python train.py --spec_augment=false --drop_path=0.05 --widths=[128, 192, 288] --optimizer="soap" --lr=0.0016
Rows from block 10 of a small multi-label audio tagger, named by matrix and row number. Rows with one number belong to one channel. Each number is 128 + 24 x the weight over its row's rms, rounded and kept within 0 to 255. All counts start at 0. Numbers have three digits each.
After each channel's rows are labels from the 100 clips, of 14848, where the channel reaches its highest value: "strongest on" is what is common among them. Only what is clearly more common there than usual is listed. The data: synthesised imitations of 52 everyday sounds, one a clip. In brackets: how many of the 100.
# convs1: first pointwise conv (model.blocks.10.convs.1.weight, 288x192x1), inputs 96-191
# convs3: second pointwise conv (model.blocks.10.convs.3.weight, 288x288x1, transposed), outputs 96-191

convs1.88:126148135148107079129142113107140106157101082130088126106110115123083145130171182129154138118081129125157152113158150118130125124155076113157097119071104106101181120119138136165128153123100164139148069138075152126157148158109126155157081103133134149152151146167121123117146151099141143111
convs3.88:100133111158121079151148114154142110117133126120124109112159129122106115167084140156134126138129105104128140170090098160138101117122160189163114137125158153147088117135120154156127117096095077174112109127126131099126118121149072125166127167131180174145166130094099151144119099163108119139
strongest on: people (94); footsteps (57); coughing (36)

convs1.246:146132123153151138143119132097104117134152137125110092154125134139143160118079124118125142123144140146090149136119174132127094134128166132112133088116130110149122138115156154099094131187108127092129135098138140153157147156096133108104090159150104138122162108095134104150147144105138104081
convs3.246:080131134163128110121100159150182177130141148147142151148148117151167117145140150154152098115138111152095152174107160106117152137156114142145139151155153147121122123166135132140131134130111097126117137140168141123156126159130137124157127132135151139132173142104132126158135119125136143147
strongest on: howling (28)

convs1.219:166122114085158173131139153082133113130137054134168131156145162159145153112127093128117162137131146148168130134112082128127125198125127120150130121113096096144127138102140143111153146152169105127135143169130115139134170159122130131131126104124192071119103134146162127104120121134119134154
convs3.219:113153132113148126143139118179140159160136096110134133112136170115107123126113116107165123093139081087141150116153106125149135124109125145101094168161117101133090133149151132114145140124161131140063154107158106142142153111127120084123100160139126101114126184174140108119130078135135096144
strongest on: nature (44); thin (high-pass) (32)

convs1.33:133099129134099167105110134137150108109182151090135153142116141122114135146134118118135139035137110173123092107140111115077096095138125128158127120144132149138116172123136123168111073113138083117114124144129153108127114120146138141117162104119118166142102113167136166127088152121143112159
convs3.33:120143114108148112153149098137105125121147161097093124104101150152145138088134080150120141110095152148150120130090136153137142132080117101112096121102091103142123169123135158133099104070137174131155132119102100143142115146124115126168089082151125135088133137086118096095130135116157148127
strongest on: nature (68); thunder (47)

convs1.61:157091156147145119135146133160101163157115114107137142137157135150112123117121143126147113114121109134139074171120052122095100147154167192125136090088135171111082080108113126121123164087127162150160145109115097115101140134123121132149131156119091098104113149156119107111161098141109140119
convs3.61:142137110123145118135090155172155123150127151197120163117093129136204150111164182142161163099148116140124108116116133055144161150110129138104119119119150141148117108135110106111096130105131128116145102116145117127108129113136176117174177136137095168114124123095159149162170113167149124131
strongest on: reverberation (68); text has "room" (68); text has "reverberant" (68); household (45)

convs1.107:138096105142159080151129134101158129151152163117139103093136152104104105133138098117083137116156138153150142128128135117134167092187137147118089095139160119152150100118129132076133174152129164081148138115115142095096115146108094141185074121118103130125116160114076093112151142124134127125
convs3.107:153140169150135159170151111130157120091142150098103053122100143130158115139180123150148146126152181154108111138140146127123116118166111153151105110135113128137101118108165119132090143161173104114125126158161091123140139157125146125153108058151138101094099142184119123152134123098134121132
strongest on: quiet level (59); door slam (36)

convs1.261:140156135121158141099140144101220120138172095134125124117122181113150138130145136108129107148131118099137150153136126104046096117124106122110121135113100114110201154138105145148158105113136136119154129131132122127170130126073124149088139113140135124115116110131104124135154129131147133115
convs3.261:138141130169120117125128145110085099125155149095133104139118134138123159135173077109098150146124135096111110117118113142152092186108155109134134153121155152148150140128132149160140127166120151129135151129141166114112171135134141135094122109107104105107150150178157111121143105180127143134
strongest on: machines and effects (67); whoosh (65); clipping (26); text has "clipped" (26)

convs1.51:118127135143126141128132149112114120157144139139149160143169137126108147110154102134131147120137160118141133142106118080052149139158126148136120132109032124130169119146145110150159150087164115102116113094144097120121117130136148145099174118171125147115127079090140165133148164121109108134
convs3.51:136148124173149149070108127144147119123134131129122125174096077127105170115091080093142143055133144135149113150086090126123172111111133112109136101108121132121127148126093147121105131146127115139157135148095129130134119118112156116145064096107138087100120154152122126137129132113152137133
strongest on: machines and effects (44); clipping (29); text has "clipped" (29)

convs1.22:122155129126174131115107117136173161130106090158116166166118103148143119143131152104134149162139159090120081115142145123112101119127105139159157118045134135115108114119133145123116124135134151155145080101135112105099146141115143143109050130156135116158133118141117174135154105107105142084
convs3.22:130135113174086140108144158114117129162164109160131100116153107104115137130117146111123099139127142142096137124155141108120103126123117111152143134153104148122143093092155188141173146104103120123135109130181100151128050137111155124127165105110127146120115139151104191117144126131118152140
strongest on: machines and effects (72); spray hiss (63)

convs1.234:154163140131109130129145138144151132124121130125111132102128196127136140133155147130125126149157129140125113190099125128125119144111112131139132139134141110081142141119100140142130120118102117126150142150148115148184115095134137165121097132158127174137114106135121162118177129152125127128
convs3.234:166125128133125090137120103104119108128134134092079121140137135114137154142180105142135112134117104132112157127168090125131132097116123102161142092119129142132133110101104089107159096156158136086128132125111111118113152105147126125176136131110092134110169128147122207133137096117130106133
strongest on: reverberation (99); text has "room" (99); text has "reverberant" (99)

convs1.17:169151074130142150126137116174178078088080112132142185121149160131102093121145132140141109087153143116129138147114171132118101121098130125086111129115094139189140148121137105142122039113162139118105103179135146168129150141128108119123118141091117129149141116158121139146136112126150138135
convs3.17:105145167153107143121166104127096114150185146114107129138148089171115142101101151137164112154158137141125132121132130119137138097163139115125108119119095170153131144127146158137129103118092125156165085155120158169145125161136112116104132128153138143142155138164115131136133098119134111161
strongest on: people (63); speech (50)

convs1.80:121129156154142085120128134123137126112136119136120142085138094125112096135158127129124182123119129089142145123181157100164117125136136054122166113118126107120088131090164158117138097114081106190126134141111162126150134135204137084154116120133117144111125038155163141161119140128170107094
convs3.80:138145134101091117125172149154128137125126126149164147109107144120135165111110111144127096105145106136131164098139159094175169104145074083136149100095121146132126151161117139093168150108124177134106159128161118164180102121134119135130151093112111132123138160103122119167149156119121137109
strongest on: people (98); coughing (34); laughter (32)

convs1.4:142096113130121127087146076122134163158124116172110137156129134154133114124111165115100137139137112106125147149124168109170132100124135143126157109101127131142118165068116127129134170101157144184141149102113086125089191154101131100194106131149140119096123162086156121154093143108108148145
convs3.4:102131113154107130119106177128120136125135135174087111119159142156116133126116142124210120140102136098095168175157113137122116137138116157120146122122129145101134143119142129139145119146106144111096091112154115108145157141131118145102157115096145131144129095184088185159168136157150126121
strongest on: muffled (low-pass) (39); spray hiss (37)

convs1.135:109084114101084144156138074130103146113106139115132171136156103119101153134154077123124156145157103173151117158151126140164157074146126166096114138146131150149154138125105160132151094118153146127093093150116116128139119112151160164133095124164127150169107169095101161132132132115125154139
convs3.135:118122118137174136109121146138122145112114161126180128094129112131121159149114099114101104140091119080178110069139105125111137125135137091154123146157173132108146139197130109118149097101102147144157172114100138124101085112128073166124115139114118136121143130114113120145110159110151112107
strongest on: machines and effects (63); electric buzz (60)

convs1.281:120117164162128108115124146130096135178107133134122103107085180092119087138113147153036168114118144138121148150126117102117114149131118155154142133119187106115121118094119120128107171107121139145096166085123128146118130106140117165107096138115128126103118145066106155134151171126142167145
convs3.281:142149157142124166135148094154128125109131172100091117109111148154136161145148154166114126113133144124119113125088145090124135130132142136082122140113137169127132121140092158133111138096124099161094140183114146141155128122101136088116148150162102117075108130197161081144098166091124133148
strongest on: quiet level (77); clipping (49); text has "clipped" (49); muffled (low-pass) (41)

convs1.127:134169126109125121129128123143119158145123134115117140101123099122149126169123135143103130134141110118132178109125121109174147103120129097137145146151178094160143125097105159143137197128116148143139109134074129127116121148148137103173147156115110112117124139122129119099121132162086228114
convs3.127:101114112126093107126140116152130117129138130137099120089122175154117129135121143099094097084104130144149122136089127112130119109099141128113132133101123149185170106153162130134114110125115132140140118124118136126134096115027163119115132125149122126124098109090109105155109157065081146226
strongest on: quiet level (98); mains hum (48)

convs1.220:114153171150180070137146117114116121118101147134114147113118134124134085118129137088161128090156133089106148109128164133140128120159159157095078173126128096122096179131120140130151089117128144142118121137143144099120076125122172131089147103111148166123140121127166148115098093163109120171
convs3.220:119109113132095175135115149059085114131169094116126157151096095135135130108108181161112092123106139092105107111128129090144137119140123122145094151108132095166133045131163156105144137141133117128164109184172120102135130110114131118099112130108118138130122146147090143126134115109123121148
strongest on: thin (high-pass) (54); rumble (54)

convs1.138:143115145136137108148109152081155131169097102150177144138132105138140121136185089113074163136182176150127175136102137121094126114147130151092130122121088144150105143126118129149129137135135128121162097114160126131141118103123150134127131117136110162131147158137160116074085108106140120111
convs3.138:116116147156108163138109166174093139080111174127121071147122115140145127125085105165159110122141100112118150091163129112129141149124140108146130154118155120136133117085142121134106169065107135099135159167086118122117132150168139146109123106114118141127128144166091113145127137110161134108
strongest on: nature (87); fire crackling (81)

convs1.115:118163147105128137132149154107059130129143141124149111131134166105114130109111144144117097130128127162141110141100067145164149125107108142121102149078154112117126131168144137137111211140112122135122154138144089140127104124171140137118114122081141137118178087135102146117130145126120155158
convs3.115:149096146125099168129124117136138126104132139117130142159159128163123132153156103167124120138107117082091132122115119141144109136098119132127121114129125119164147132155106086097107110145136100111130132144091098121141092119091070106111129137111117133056087122138144110127085130084162143189
strongest on: quiet level (97); machines and effects (45)

convs1.81:090128142121102160140125134113110120137129112166152150125128150150125139126065130158130132086130115129123152139120173128150126107161092115131118101157148093144140137180102095153106107119123136121134132115115120095131137135115134142177082137134167106111103142093120124111131128120133148176
convs3.81:141061105128109101149140129156125094131129099116132124103177156107135140040105123117170118122154100118136102135105099134131126125151115146112109092126154124119112156156113110109120123144134131117125152128137094131132104137120125122118107147138136122166121104137109120064161113123139122105
strongest on: muffled (low-pass) (94)

convs1.286:153157124164107142120107132200135130172139065143123080135150115125136091127080143109171103140123126139128118138126132139172097121148130133073144098101119123123108102125155100130101099094139111116141141100126127117125084112136140122116147097118079121158109115107122150076123120139110107134
convs3.286:107134125112131136130123156156138098146124158098142152204117105202078118089107103131135098099136112170108174162119136140136185147117138140135161168119095140161142122180142123087131114139131101140108121118095125121102143097119103142164088130123117099147122127112122129141133150144114108132
strongest on: thin (high-pass) (53); pink noise (36)

convs1.121:129097120128105159138156138170159141148114128120146102130138139139109116094135124159172119172144084162114126108124126144123097113132140155135137151112109114142122095083134106139125123104182142139109118107172179112102091123124121129165110160125136091154134131134189104139106141090111136120
convs3.121:116160141128161108153115128128134164074096145147147124129076180125153110135134114104146102112129113098129137108169164147107109106085069127164155148132075133128084137147158098190111121158124114144099127151144109072113095128131176153144150125165113138165103116151141121151135143144084140140
strongest on: thin (high-pass) (38); clipping (29); text has "clipped" (29); music (25)

convs1.118:142149157175111076099127106111164157146151085120116110102109149147093083112139140115133126079122136122121159105160154122089123135117104125157193142159115120144101121126147149101106172121064145185098148133142142130118155096113145146158129117116106130118151157109115167171136147158118114137
convs3.118:157141127124122125146121130176109147123151152168169143125149101121083138156100141074073118141127145140143149131126127103103144154146148088079085111102126169108119091187104139135124128121093133131115150109110157127134062099135097161128141125121129146134176146118142104109124143110138155131
strongest on: machines and effects (55); rumble (48)

convs1.160:108097135158111147132080129142153110143140148124147101133098129172084147126127094136124140098131150094134135104128092154108147130116150090130144086128127142134147103152132132116179143100137117107109171075162112128185119110172125137121108147097117123148096134123153130119129134119140094117
convs3.160:137114101091120102173115125108157120127171105173153143136138146118141145109128139146159090147130121155202149156152115107137106110093074098159104087111106137122111118124140130112152125125137117146126148113159091141126126138120119097150132150139116151094108090137144129144145103138123125158
strongest on: people (95); coughing (78); text has "noise" (49)

convs1.71:147166119091150108185125106160158131159122090170117124090157139132128126140104141136122112117119102125143103109123159144139128167069106101172115115114086120108127088070112115130113053092143122091128191115145147146134142131135142151145127181080143112139151110145134137143085182141163099141
convs3.71:129125151170147063155131153137138142089103150147116108164115113072158126133148123128102118126115133112142149108163130155104082111100122096100126141140109116127134135155158128142114140144132155102095148156125105109149144108128151143106115116176114098129127133119120077161143121182075115115
strongest on: machines and effects (79); muffled (low-pass) (39); whoosh (33)

convs1.165:162107135110106127162119133083129074099100128091110125115084127095138085115116114149123138160121119085141156169145135129145080148115101111135137144086151127081118143145132106133125068141134125138164119106112124140107141114101115138125136169119094113173136096096076123078117148107143113168
convs3.165:075139096142141125173107124144135160152112164147110162102079121155146142071125110132136179163108149126098151124136158115117153091156125124118135117133158122119109095138136123111106115118090131110135128166106158141128102123127119137110122111108106131126147133159094130145132096126108135110
strongest on: reverberation (82); text has "reverberant" (82); water drop (33)

convs1.210:107123119101142119154128127138083127144100140139148116104132120073114116102152119122102122149091122151144146091146094158118146110111110131107108161099131098150131145115129129151127170113138140108137097139138111135111155144177122115114135139126147111106166103115113141126123117100124166169
convs3.210:154190117140136033112133090143131145184130113132104116096116108092106175140108129118149118169136118140144117128135166121127096113173122147147127157129155095122090136110162140118094145116103102133137143155158156126122139107179185119160133140168135157117152138126139108148146094163119138045
strongest on: quiet level (97); clipping (33); text has "clipped" (33)